config.yaml
encoder_qk_norm: false
encoder_inner_norm: false
decoder_block: "basic"
codebook_size: 512
residual_init: "none"
lr: 0.0024
eps: 1e-06
steps: 7300
lr_schedule: "step"
weight_decay: 0.4
Rows from block 7 of the encoder of a small image VQ-VAE, named by matrix and row number. Rows with one number within an expert belong to one neuron, the router's apart. Each number is 500 + 50 x the weight over its row's rms, rounded and kept within 0 to 999. All counts start at 0. Numbers have three digits each.
After each expert's rows are labels from the 100 images, of 14976, where the router gives the expert most weight on average: "top examples" is what is common among them. Only what is clearly more common there than usual is listed. The data: abstract colour fields from 500 small random pattern networks.
# router: router (encoder.blocks.7.mlp.router.weight, 16x192), inputs 0-95
# up: expert up (encoder.blocks.7.mlp.up, 16x48x192), inputs 0-95
# down: expert down (encoder.blocks.7.mlp.down, 16x192x48, transposed), outputs 0-95

# expert 15
router.15:407507520497546472479381649509507474464494507551555534544453529506487418483519466520453362476524533519514483394504340458522507531395482436488483500505477578553486437512540460539572510503491543520557472523445527487573503445534490493516494456365503514455405561515508496481524529590440459488
up.0:445522536543495495499496512481473486450493509473527604508496473441488470477478571448485439514485513509633518403398439404413501526443515496484439508497434518535507417495531387534527520487557515528522486535529533510481528524464427580552495515517490470524363475522496552504530484488469507555
down.0:502504498485534489501474501543477541311526508489491568509510507417502537405500595536509489473480514494662550512338503523499514452419464491496490528659465511510520504483518458479531446494498506515508534485401517459573385507502547586489411506493561440495535452495501507501349498495509491400
up.1:442513564576579471477473536522548497501522484489533570510493560479502421470490461484439410433478497549597432411434432397475537530460468468485432477466508565501496451454543455551506531511525515511541457511473537490526547488500483536550544484439520461549424515554490479470537526538409432536
down.1:504508410458467488496516509563497560291479518530495493513534492443480592506552546540497499478509499494498530518491507635578477475486503507508512496627536498475531506459499506461523433515509478485509519424396523456592412494494573533474486511510509408439510501555493500493340517498548498399
up.2:428514548577565476484465533513518488480523492486524585510486541468500438486490482470445406451469501538601446396419423397446528527450497474497430490478486552513497429473541439547507523503562513528532451508484536477517549490492485552549522496454521450542389501572487514476535511522412460541
down.2:503495429444484486495493497537496561261504519516506511526542491444492561463538542536489498484483512527545546508439509606567488470478478497498508526651500494496546504488506496473518454499467481496502537453382515465613406504506569546490468495501513407452519481517503509483342494498545499399
up.3:465524570572586474497487540513525474477474459495537580516494569483457416459576418507475442429507517538557464422462435390561525537501407484506410490461529579506480472468538505553519523502483506487529478513459540487515583474534510457534638462435520495528442537589485504449569499572441439515
down.3:505502390482446507498495509521478547402507556505499429486523519472494647558512443548500498488509451510437504509556494630534477482483558507500490504609550478486491506462500542437473452501548483503503514413399490445575386489483568488484433513509499384424502505576514506506380490500547497395
up.4:527490414355380495496534458510471535495463570495479420492524441528506561517440561552526544557497520484424552538552530615479464465467533516485566517515499462520517538511498523475498451510501499542473529502481463556485377533458458508466356505545478487447543463417486480524482509482566566479
down.4:488500575579570506473514500493497466535493441483518564465458501519529377465517529429496485499510528499549509500427527396474495503498472468490514481424429517499528501512505439564521564495458513503517467534641501516406628516512422531519562512497497577592495479465514490509675508479440499648
up.5:506529644430534544471482514514474426482441518492553604502480479454465472396582595544537516580521537474578624480431498433489499535465412492504463502531444508503486417522533453500567513482496501538505491524547499514459484498492471564477491483507462518505539467481504577466454516503540526495
down.5:479502444738527518486474480541488503469510524478508466497512490415500569476354538494490494457511476521536418501492496544448472451497468479504522488572532492516492506480510504405489443490528537489539504453391547486556446503499553622554436490528570451502459491514490519496370503472519506448
up.6:467512477570454520497499498490479499488543487493546574532487439433507521505442598389464452530448496504622470430411458431416473539524592508463424472463475496557506479508537409564550543507553506463558486517532535541456548514473419568534553484556452508524371498502512552503529469493448455541
down.6:516527529396540509479438519531494508369453539486502602469508499472465487408533525578477511487507519517660601504382472478540523473403424456491521513631451511493495466477495402462540466495501479521471526485416522468555414506482551524503437510470556427489504502595537487489385507520495529398
top examples: smooth; mostly blue; dark

# expert 9
router.9:553522505492509500449641557514452509440478499580532505353401501503492510473519513494640581490585340502520544490499503503551454517524481455485497530510550447379605453529436485498564515526475495505560576500521508506555509470587477489506505557588454479515478466516454483473502548384484466483
up.3:473464486384471521481458516503537528537473525501543458554593403610485478576446503583498505561470515497415447482571507549486526508469480519528591476472476524517485514450494605498467463493533482541504468514437472470489399516472597492461422498457522503516518518419513494473449530536501478479
down.3:496526557629581508504513513480508444465497442523510511485410537490495420465530446395491512505500494514575561514431489440510479518500473471509454497459500485524542485575482425517541590514492525469508499493614502508463636487499408457530586495498511524525457482590478511511602515513500487598
up.4:496484459371488537433445482498540523562456542498543428522580391629506471546449481619494517574500524508420475500584498535482524491456462501532586492475461534505482516459501557479484456502521504540496503497436471437481404519462583487494425485464510511484482511444526524511473550521532535487
down.4:510527576628540511489498492486493462458515422509507528479403536492497434467535454401502528479473482514574523492391489410525482547486470463496455511447487495486515473564505419498527564517485508475508513489592523538447615506489398470535573516493508533550467468552470471498614492500459482603
up.5:516537506473496555468522492467523501545439379494486480524417415598493416468555505534543547560563469494447566524566523612563532531482385481432579504478485476504570504540480452514521577479441448488487526554545501474506548511506471452421569496442436445476554481464499474509613571480463527522
down.5:548539483605579546569476531516529502473492455515538535435547531503502473456525549452566538453576462460647530505455478514499471459499545427501433536566505459526528393488474423472490402492504502437598488421469527532518501520468514541462591532533552548542453516586475492489387582525443493428
up.6:511550506557544497547544524430462531461477441469448532439380516447523495432512477380552491482582418449553588519459483545487493500524490497489492499434542482452531449580498383525527583473467514512514514503557517536537617481518418552491516507536412524445480501567490456516581489409485527557
down.6:480455495501482519504435486593474502501541483527521533515593443457537544517523531504476514525490588521491432474597534520511524444599488528473534533589509491511485505452509621546507466446521425470498544405452484469454356496484606534461498553507556537496474464422499529512344427480437460419
up.7:511512481457472453496464563510524591542492505503495429481537420506551586428469559574510440467419527521478488444512538521501511512512477513391550582589475469417523483499495625580520518439463549431576538555443401538494550482493443575514443549463442476455448483419485624532427480490482470489
down.7:524541525516507472419514390480459460577550511575508559555398548454518416531528461445582455519529473478468585518559571373444495518355479531554553421484452527454569502536566436506395534523410438507542485534518510494440459494507481455542580450422499500560494560577573490513524546455440524476
up.8:517528513595511474538556512455477510455484432502423536430358553439493517451509494390544494464574418478540569543482482502529468487554513497488483501459541467479538490570495383487538584503446521474491540511575527532487600499559430526506579503571426484480487502563486446497601469446517508561
down.8:469476453408443517508491464493483487480490540507505544565597425468521557531517578609498479496491556467516410492592511512479497443524521532496518502530483484503502497425534610501504427504530462499520505456394456481514375482523607523458497499510554567495540508425489513521364480508478509406
up.9:488519500588512507508485492493533449526442454506479421469383444513484423447527442477537555535567442434549604519499429610582512438514365503466531494421531475507562512480468392475533551494432501515468552462490492556433628470493484503512564436526460499447460506566498393486628492474572485533
down.9:541510454501461559605485519544448499456476548484420597508540543499546514542494600505443527406502612550550457543514461497454489485545487451465506469578456483479496577430495493481476434463507473509510478485484503524497436381524583602474618572480570568409505474431535526479471529487380516541
top examples: smooth; mostly green

# expert 8
router.8:499505497496502444489496435515435541477502503543528500532564498503592440474487467490447580465527429528530521457480632506582539346419509437512494535514554468506540476527416486475489487508444582533479565485482596515526495489469486544519489430450488446505655400491600461636489535408518443519
up.0:518512576555466482577468565494529504447514481544483451533520508522457515489345565415561530459570462464518506445478542589496459493473474488567499447400431441491519570522502474503549493514439541462555482477490507567459532580486522576474636537550479519599535504422484441508526493559583385541
down.0:475552518521517543457490533533487484487501510461571575408538504592551587540596515503478464504559482493588503368429536516356475563569522502520496469488461520586411573500477495488554495499556517499561473521463433537613452524467547512503456480532496607512477413559435455456467495512510503436
up.1:502511587645531427554476473539513563497530418527525491517528475481547446443443523390490531420501486553574503513420515475510493415469507501525457416384516476486539514520429417489495520473408544529503526505529522537448588494494471534535533480517494447503577512480527395490537463478545284575
down.1:511456433412525627494526561420535471458485594460531497447479526545515577550524517537531482559504489514403522463548494590465505570432507481492568479542423498486468571479519533452453482541608536480499545529400456508542401480483551523445453453487536552438477482490492509496319536477508436482
up.2:508494448394483547401476507406474453523473577484462441476479472587520516490472499605507466579473510495406506496616477535448500583460463514506562557571495541481492514504544564481515461491538512476525491493518460469515416487521510490477437507483484531479431482459472586525527543509467734483
down.2:513510588647501466516497508510507498458510399497476527495501502412479436466528499389514507483513464527631528496452482402548505481507449462490452489390490482530498506465490416544517567496468492491505523502591505497443601503477440477535625490506536513538490529524507502480631502495502495575
up.3:544500602624522432581507486526492585487527417488521493520539513467577448445460514360477501425506475543602457508426497445497499396508507488504448474385512465491525513506484434509482555491400506532461502503521490523450577503488446512542533501480513438511574485475540423516563460481534294605
down.3:489526431408435618496445544488538494436483564479468464414488512589541567593519635577504568594510497496376441478613440546444528583514571485518562486540509486425473529492541516449558448435523502528513467520453479471514471523531528448484452558493473524478516490464446431550340534502538500458
up.4:478506450371479592424485523443513464512450568517469456474451470607481540537477509602539485582497506447381521510608493587476499607484488499512580513552473539493469488491523578488516488496587487485524485536491486450503416498524515490451442529495496549498444517468484543503494536540493677471
down.4:481513582629528415499484505525480515505523375483495570513537503426504475408523474415519484494495527533631512484439527352552501464519402483473432519463511488514482504498500442537512525508435492522486515479572478512435575478501452496541578484523545544544517490526502512509620472489476520581
up.5:503516580627524423550501475545508570488563428496519532532546520446547432463476494379448535396534472564591496507400523443550532387484526476484426464446529451523511511504444414502475550491412527509435523479545550551474578506493462529559565470486497430515593479510537453529522489463543385579
down.5:503514419394472611501500513458497498510457577498491454461473497605516582583495525603496498550499492478383473490600498601427495572442589478486574502547499483464480502498512600452533441513559503508544480526422502511542428496508546523417406507479479488447498474483483497503411511506520495425
up.6:487418515478461522492536518439475442531478494466372467505462545508499490507565483428488454604438465461467521501566469546428481552524529511463523542516415540505469532546536558555516549533487440479525509489514447486511426481538455492438535476486445534493578401519430579472548563444491741528
down.6:350519442523511565500467507546503578445519502460497516405470521478418427474531497567489482444483506657503512483452454506578409475538524492485576545446567497431511535465528515508503469462481499525616584557480485477445563513488443513489512436446501509547570496448526494494512551468599451522
top examples: mostly red; smooth

# expert 13
router.13:477521507491515501476423541514464474455453509580505517389564516510412505496526454503557596489505541489532516352486534494556477559431426446478503492503575499348489472468405492525510513487482530522490546490513548531515501512636497503518495643442466524478440509504305479479507532504489485523
up.0:499549559538553461561457480440440481465379525511489602502575553527414509463579453428500529472509528466651553397450519455565458554475465474447475513474549541449480440473464423507508557484487504507503507431558531596432518527522466526571528549515455562492466507537424587493606434514460539552
down.0:475521390435499544505466478517473562594483477502481469481495488510491559545503534598501500468527469484396423489521478516426486484466518481509544495532461506517488551448504520479465464498526506490514461599380502479594430510504571549436400461519557347524506487498479473483358530503503509402
up.1:501547568532571478553472493461454431478359501499480580476576563518418481441553476430525526476521532463648539403445497441563444550477396456465463516478534532451495457474469428537515551492457516521491495477554532617443529496537475523592556547497439536525449490514425535487629454492480513552
down.1:501510420396426585515503513576515537567459479479503457501495500569509449537531581636510501507516487485415463500484500551449536434481445502489608496543452490489522509483470510490493462514501476497507480597395502504588453494504601485391417500464531422492523494438530512525371495492502514408
up.2:491427451419452528451529512536562537518548516503506413531448416530543509624431542580483465558486480507355447545559501559439553452510533526534544484465475481531526553496512563457479474507540495512508492537439477406519447508480511477432441467502521466478523501472554401492432567483531435498
down.2:509520627588575442490491505472495450457542477506484532491467545437479468422511443360510500501485534524586569518471500423549500535529480493504428496423517524501496508521497459523515569473446498503496539455628501502429589498519399469566604525529502604518496478558493482494651513491484488607
up.3:504555560551559459538468488483469444463392474504469579468586572486427477441560456426511535450517538472610551386427510439563436554467423457445448512520547520426470442481456427548523559501453517499487499457565538600445543493553462519586551564487462546528446490528400523497608477498454514530
down.3:494503415415427582508508503522507567590441537491501436495545459570526514563493577610496500503512476504406415501538499586433524438468496505490591522555475502496514487461495542468468429506547486503531484596415481484566429505509581552413430494468498387480533498432516507503404509500513499420
up.4:503554559548554469556461495469453456463368499504467587476581569507418488453567453423518531460516532467623551383428501440552436558468435461447460508511548534440472440484460421546512560501475510505494500448574541598438534510531465518583540558495460540513453487534410543491615453503465524548
down.4:484511422404444572500491504535496565573451511492494446509537480534511523567496564623487502503506484501402430500539512571438517469465491501501575506551477517496501505460494531480476439506560481499520481597403498480572439495497583559431422496477522376497525493445516503497387504491504509406
up.5:486430456448455514452528510541551559503587502482537403537450409495542519584425515569495501552485500523331469546563514580465545466519550544514539475494474479549523532523529549464481441481523496507509519539438474408516453509472522485439464462507524462505515516483560419498413573509517447478
down.5:522447629589553495492461496441511447433525493518535528504476512493480493401462471334519481506497544491568548515467501432531524552508523485528422498444538528525475514507484463510476571529439513485518493453575533537429536482495422473500573513546511603535506468528503498477664529490516486612
up.6:481501492535568506605417446468477514530476505550504529481556478522497503530545425431500494488542466538562567405521515469531518524529563493467527527520520536516480439503491427498453558467513488522540554403535552508456497579493433499509427573474437542493415506606475554530488440433518553524
down.6:430470436561496506565517516490424526529515474541536508648503508503521593512451479428515475485485447566391426497420535479544440589491560397441526489542565430502535593492552437477568503548538495549535513468462495544560516470532580512475507482501517386536489484551532555470455484587505538444
top examples: smooth; bright

# expert 14
router.14:418489503484534488451483593515437544492511494533511515388517500500564460473498483507525399482500562498522520598499461497539538634507482537568491546505401515449586461480581500489503509548445600492526558481480484511518504483468480477491513486478516527531528439505626483547539543447508442523
up.3:481533534494535507503546514498474525507515485517535595510469581470490454547529464538518480513521556500482525463511427493517537536494551479573442500393524477545514428461461458464466568602494519562477491548438555489473568563448363492387491545504445475472470521605521380529619578439458335590
down.3:524449478455477528437588599489485498588519593409420504486449452460533507538387500529467428543396595524440522613477541545444489494533438483426448477519442485522489515536452540482546438456457436479531606517388489519492543579460564462524472547424460473520513499394581633510449480512516498551
up.4:478487551631579479504498561517536567530537424523500569474479522436566496465446471464488472461514521494597514493478466434476530583516517510536436463397489476545536486504515462482524581517434540470521494452445544508481589501479398467481549511521463522538480514521513343500499519481517346603
down.4:500477477363446504506460542418441446553448527457489420490510509466507565480431485619481506542477438540358457497622501526490554423478555517515508487437452480512458495520518566505477495487499505467510531561499465529542449530509573512501483469520517464458490511449496506501457493511546480497
up.5:455521585590551468514528542540567615524507402529501586507486567428544473469477529485523463409512519467574536489446505477509509585497511500559491449395472463528547466512512463543501570517434531480509484470450500524469602489468420521501557543528463525529464529495503367495498515452515347595
down.5:476512435373486475499479491483490481511501577491522393501479492465491626429453521581541490555484505526466454519525470522536487473501516479509530544495457522510472513582556554442465478550516497492551480525526467515504317507487508468529448481523538427433471523465497534526439525457508531434
up.6:511479443423419493485493472444456478482475604488507390515501428578495535513443500559504539571474490521417456491546506579515497437512482512471533521526506517492494531488496572482511420487544484551482516541498479478502403513523583538531413483539508474485504488454487638511492473531518637460
down.6:531527591625534503492476501519499488444535425508512588492431529499492446508584451396517488448493486522623540498395505443504480567472475476493468503468492496523504500525511384540501581495527483508488464465593518462406591502505373466522552510480475583539507506539516496490605489500489510593
up.7:457507576583596476516507523557527579526548413517513584488485557430544480446504509455498465438525520499576533497473477413489532618516521507584448471426446474514527456507520459523482590512422537440514488455481499514491581505473410469501589506510456536518482503526530391501532515471489377601
down.7:469494435351421476508501503446502483545441553493504404512526465535493560467416518605505513566509513502382501504614508556528537402533548551495542488501500524507492498497508602459478460511480522501498537559462458529546417496495589511489443492522554433436488503445507495516431514489534500445
up.8:467546623600592479465517512456571443528459383509499560511505493439502512425497464441508497497527496495582544469547498452539550579517427535506503478367424517504522504505491474489485607493435550488479503460523501506466538504439407453436600498536493563523419519496542372515621551488502403605
down.8:496522417367450452500476518455467518449492553540459423504472549458517490474433565553513495590546542527445487509607560517496522460517505485536533482477439515473510506539519505512504435564478519498562530589395503506573481510527569574522417498545477528493541486395509451473462592536517503413
up.9:543472493424431499482504501480468479480478598477504443526531459565479523521503490554501513547471515509433467486546504578518468432511514476433497534551524512462471531499505551445539415514586444535499568553497478517518384507508564545521454479506533516475510481494478672480489480542523631439
down.9:495551628626481516511447484537534515516512456476505532471419497498551404528547487429504476532512459450545525527476548391482456588562443468502523493496503490537549476522476370486531528510474457485480485483537476526396569531491471480498556526512470533572528536496460483493543500512501481579
top examples: mostly green; smooth; dark

# expert 5
router.5:394530495497513517471549522511500455455493496530505500585512515499480520491539493504540557498484375568513538422497509489569516394529436518467478478504565431572459481543534494511529500491487431499500549517533511509554512495572499498497517577465549448519523568524447497411553536640451488492
up.3:464460588574588465426493455400502419491574453471505542542496608454504506460581515421470508509508469588547588422500520493568470457503511491479396508410443497487470530564501530481454545441535525510505538512609473480463469477483468476495535429478533513533497501573515567508607469540469597565
down.3:450474419421421450451522445515488484451350475509448520502524480532585506474534580572494526546518571470509475483476521516489412567534478516529572461503512509511465507552507410443556488562484469523515524545410484586475579579440516534410450516522509498562524541479503536549439522465570474519
up.4:495432531401490447629487489608446568528499575474520471490482454581503488553429538537476521479476485451463508510438476519506502535565558468573542513497527524467512462517528527489504488524571490556457451491376500516506443508517534466500408485511506504470523463409481446482465397457579306461
down.4:450510502628480480489507520523534426502530357543548528491502478411462481447474527532487472405552479527461452520532458379593436536566427498482481503520533526554452566560509488511523532545514543537470521547610520467495547475555490415513658489540512544547406485470531507451488532469408525534
up.5:435413571543538446548513437458458395407555524518577525477470516523434534524541430491568529561488569495564527500465555394509531440515515518512521458510418572487515562552574420506584505411528475501520560460627447486458440533460468479494491545518545457467443488535484656439631477515515474618
down.5:496496549519502476585563584555481567514500564490521475415508436468486570477492558602517471441515561447516419399515483527442480500454465533512543586532561538558564532478523559447454552477547519490543583537482536572549523455461585598562481503585464513538460460434407427544407488475482432464
up.6:518442465381452504571517506560501540505418553492553466477492449632489488594427522562509496521484545402413454529515504577449510557489506506542603459440495552493502479492518571481504494503551503546515473512382503492479406522501529518486398488501485539490502481425481471487436481470555338470
down.6:504520588615539482509494523436503453506550442523516543535483487393500471429509469371480508531482487506604546499452498416526495493465461455489441495431459511520518488511499444576504561481485502510490485515596483472429563499521431480529605484474511513531470468559508514499650505495472462598
up.7:467529523598551483416507489405530423481553449511453527540490563412495556451592472426503509505494463609575539440456508439544502423520470519436402526506524443508514540526479434524487515498503474469501527473612508494479563494511488514501594528537522399512493522591515524496583532555413670581
down.7:525484447313427553490539498513514532474449547493500496524530494613484490605526556640509483486470576512472447518506531577474509517513509511521588493570496467501488488471488568462535453483518518526535498530416470498570473482513535475463412513489515538512519485392491538510401494505482504425
up.8:472550524570555486426485494378502437482538491490464503521494557412473529441606457452498546525512486599575572447504498453554522394524462500445408509488518436513510507507490425509502499469495496477485542459602514467487554494498504466497620508503513432495495541604517560480573552579430687535
down.8:489493464341432530464544524505502514488400512506524470494477506591507581525558542567476474578480495512465493494560517579508514565534543527505551493517531541478554453549462543447495495458515522499477479520406457516535444533494534517466397575490512504441502497433483536526411517514526485383
up.9:513461504410501469586516498556454552492440543489565489492472450572475477571438550527550466528479564424407440528466528533477487563555510483560584463456490597483501458559521534502512510485534506534540485478454492509505429514499544505501406471540482553496480492397468547489473429476557311477
down.9:520527540655534470536499504532516473539484418450537549475509545356509507438419496438467575507523491537599524474532467503531488493598432458513472517429508512502466518485486436493463557520453514533505539483542489467495607476518430536474585523547597516485532468575563452497586503503497516562
top examples: mostly blue; smooth

# expert 2
router.2:366510507494517474456457407520454500504492481477518516615604496493443522484500426494596675503528631466512536568496439503568484500474441526488514520506451569480490456409561493479477496431456615503499553468516463533506506497482497451510503564550567548501420490513654490437515563427510465515
up.3:507472402399475499456527526525550514467462587530591425492441401620471494515474500625546485524525479510408458496622511590515524474556508500489562472494490468492504517498490528465518446487528484532499494525469538449482457540529569491474424472533478476485530533435512596493429508536561514480
down.3:499470602621525460496492527443502489435534390505480533507495550422513429482529420338515483514469519513601536518401509399509489519474507484505428518505500509487504520502503453549470608506491497501491514475607507525466559496504384490546593525468519576545503502572507497500617514460487501616
up.4:458528606590550467548474457506482449539553407467448562541576595406472527475510496381498541491509541491549548517429474430511456541491461534494457513510494585517461466486515446525475567504449544430525534443551462571507549479438452505557590538526560566500417471574495450480574492456446477539
down.4:461494404407487559504522502526499538529439581519497444490479401588477556520447589622506506528511458489408477495615501599499525471524492507504587488493484485504499495538501554427550426494515498506493488535429529453510448500499570538446420496541492433406492517412518492502410505503548487442
up.5:458524615588539458558469468507491474546562412468418561532579586405475535481503482374487540505499534479552553520428471421510477543495462528517463508490492585524468473478510446510474571512439538435510533449544454567503541466444451504553590533521549559482423474565501402478561488458442466551
down.5:481492382404499565502524500495495536500449596514499441500463445601471556508461596618503498519502457490421480480609498607476526479510506476484573495510472492505501502563510562455545431493533475500496491533420520463522453497492584535447410506522483451425519498409507507504423491508554492446
up.6:465507643586546462581478470500488464560559414464403553521572582398491536494493475359467533511505529478543554527431468431497487546512460516510469499462488569517473496479512454505472561515460528453497521456556465559510525464434473509554596522530535556496433474572498375474580479466447436543
down.6:500496360389504553514521511492490541499477589503495468473445479619496555499448612682511494517495466517442446496590512603492529480496507467522578504465496502511496506579508552457555439494538494518494490535411526460502498496487565539458414508502521453431525488373508487496429471509532470455
up.7:498466407416485518440522516530548534472453584539593444489430403617458489514476500623552491509518489495421475504610498582542523462575498504499569471485490472497509521505468526468531459468515475532492501531458546446471486542539549486480441478551462470494518546450527603496443514525565498487
down.7:528516602641517497494486496449500468478563390482491557503514564421509443453525428364465493487486514502612533497376499401497481510509514490497430530483491522472512492478486485548490597504496516471486504485596498532444559473476408466523617504496530569562460492544513494499604505501470503590
up.8:473529454450533516409495561475488532443396529497466588560466495542532529547373573543517390452478460450546492510507597607468549486541425455568469541546490533593614481522543499548509415442548531547434447525485483503518443491539469535427515496557501493512489435414485593458446513537478593492
down.8:488436545595468429486467515536608518530567550510511534436505487524452425539576391482476477454512578527470458553517551445419567512505530546541485459512493442449512483530521674483484460460491548465497490441463514435526437499458420466513557515516530546590511516598521460557614495454555464542
up.9:505472404414494513440516526535543524483448578530604438493437398613468480505499470625541483508525485501417456492607507587542516472555513495483575464474503467489511509503484518463529440464520487538482490527460536443465462543539582500493434484541472476490513550459520583491446528533562486486
down.9:536502623587519494511494499461483483477543394508531557501470555434521443445557442379483505491477533525609542476379498405502489517484490504498437511481483504496526489488505443556476581505475509495491501483594489527481576484497390466526597511464512570540494487559490495488622509478465534583
top examples: smooth; mostly red; bright

# expert 11
router.11:481538516497547532471437518513488455460509504486519538531498494494459429485499581535541364497422624515527497552500670475505615532505522480548525512499382570471686475492532482564449495429461546542470540570480395505511509504556471494527507552494528617481552479457652494483560554628486457501
up.3:486537577539572553435488508510557415431557506508499598516492469425465435446472563489530468500420540516606478530437566432435582527455511490597491479475423546496544476499525505536511494474467520597482482552581465543521558528522483557539537535503526572546537498405489392494565588568521458525
down.3:516484412629449497494521504533497486441517481522503428487534576446502607555447508483501508448516474488463430486562491593500457495507548453495466497616611486504470496419492533444485462497527495476507491424411528400605424497501547512504515482484480450499494513611496494515327506492537512401
up.4:510454442424441478526528485483478555541451556507564388471527505601518557558488481565499504527522473471375474480566465583505458504556511511458555501504528488494468521512496529468471454513552502468542505479455514481491425503482574517456411488506452434498475489494482676514440410470505544474
down.4:529518573549539503485491502479524479509502439492482525516426469491489416536510440415530471536477492513513552459469510449527509527557481529480537467294480490495508519579519479556502567471518511541478501508630451525367629509491381434518569506518550552502515522505513485499694501510525532674
up.5:486433455425468437650514482525401575535499543472502440480483515573509554584540436511490494521527499466391505477515446539537498512549532526479508519514546476481464488529516495459472498510547466471513502457469502423497420482479549478415411489524471449461520481568485610458460372450438419461
down.5:521508617421521536493479486461519504512473442471517554520457463541497320460557508526491521512502501512531562514493505423497553497460451490509580497361432539506567502584500433547514540488475478489458482523598491571440614516466446450517495486479513551504496491487493470509678499484498489625
up.6:490485585439560513461512508490532505460579527498492572533458535460507494440503493543505476487460511483601471584462560424496570480453615453545467490443458503490562410519512499510512516487474490672479492550600411497526547513507482524515478558519507647468613473416534387502553541520493485501
down.6:497513415491458550524457530510548441572459442547517447421504438614491484531566393606503520461528466491414603488575469580515457491416468534518539539535554496479501489484499500488551521496507528481460497456426546467592474515490543394521496490444435493472483527591518477514402546446544507423
up.7:501555568573577544446449516514541420473528473485482587530499473440474412438493550467502456480473518518596512551452569443465585509441470477564507485484410557496594470479511475550504503470436522562447516553547439536534560516509443511568573526481523617538515505413499419484587577561494477527
down.7:479457400504458486508547499511494522426530526509498425473571598451515649524468516537499501422485524494474432511520494566489466485489576475487443529644610465489488503419497537454479443523533486485542494444413524410611392499508578526470451517502440421499483485557496504506353515512529493388
up.8:487510541494551472483463497487497502514563454485492559505465506467525439400581420496490481471528471536565583578508515422582576487452531482521473506466462542466531411520498427510479544460389512559430546484553425457491528519502401401552542511479499584438549516536526436500535544512470484512
down.8:492485453261499495505492500529502501570434543495498542453548498644481495441615515669479502499492518483484531499479491505515513505421415469517506513597482498473499480478524489501492481533515480513505492536431505454601381493512574442449405502447402471545524489509517505483405516490475491375
up.9:477472480472505477557510480537471507531445530516606450496528447592466512524441526547546536544529507467428484453517483556518465491601452538492553479492528503498479519530525512492514480463540498456553497470448546507474491564508621547472438477554501421512485521467491690472431394470511485464
down.9:542517546653450504505522491452494469454550408482488517469501577413524489456467502437479505471492496545624454511413507419448469515466463459490445528539469485510495509525502479511490554499482528480502485505596508512463592504506442520511590522465559569523462485513490510517621487489492488577
top examples: mostly green; smooth; dark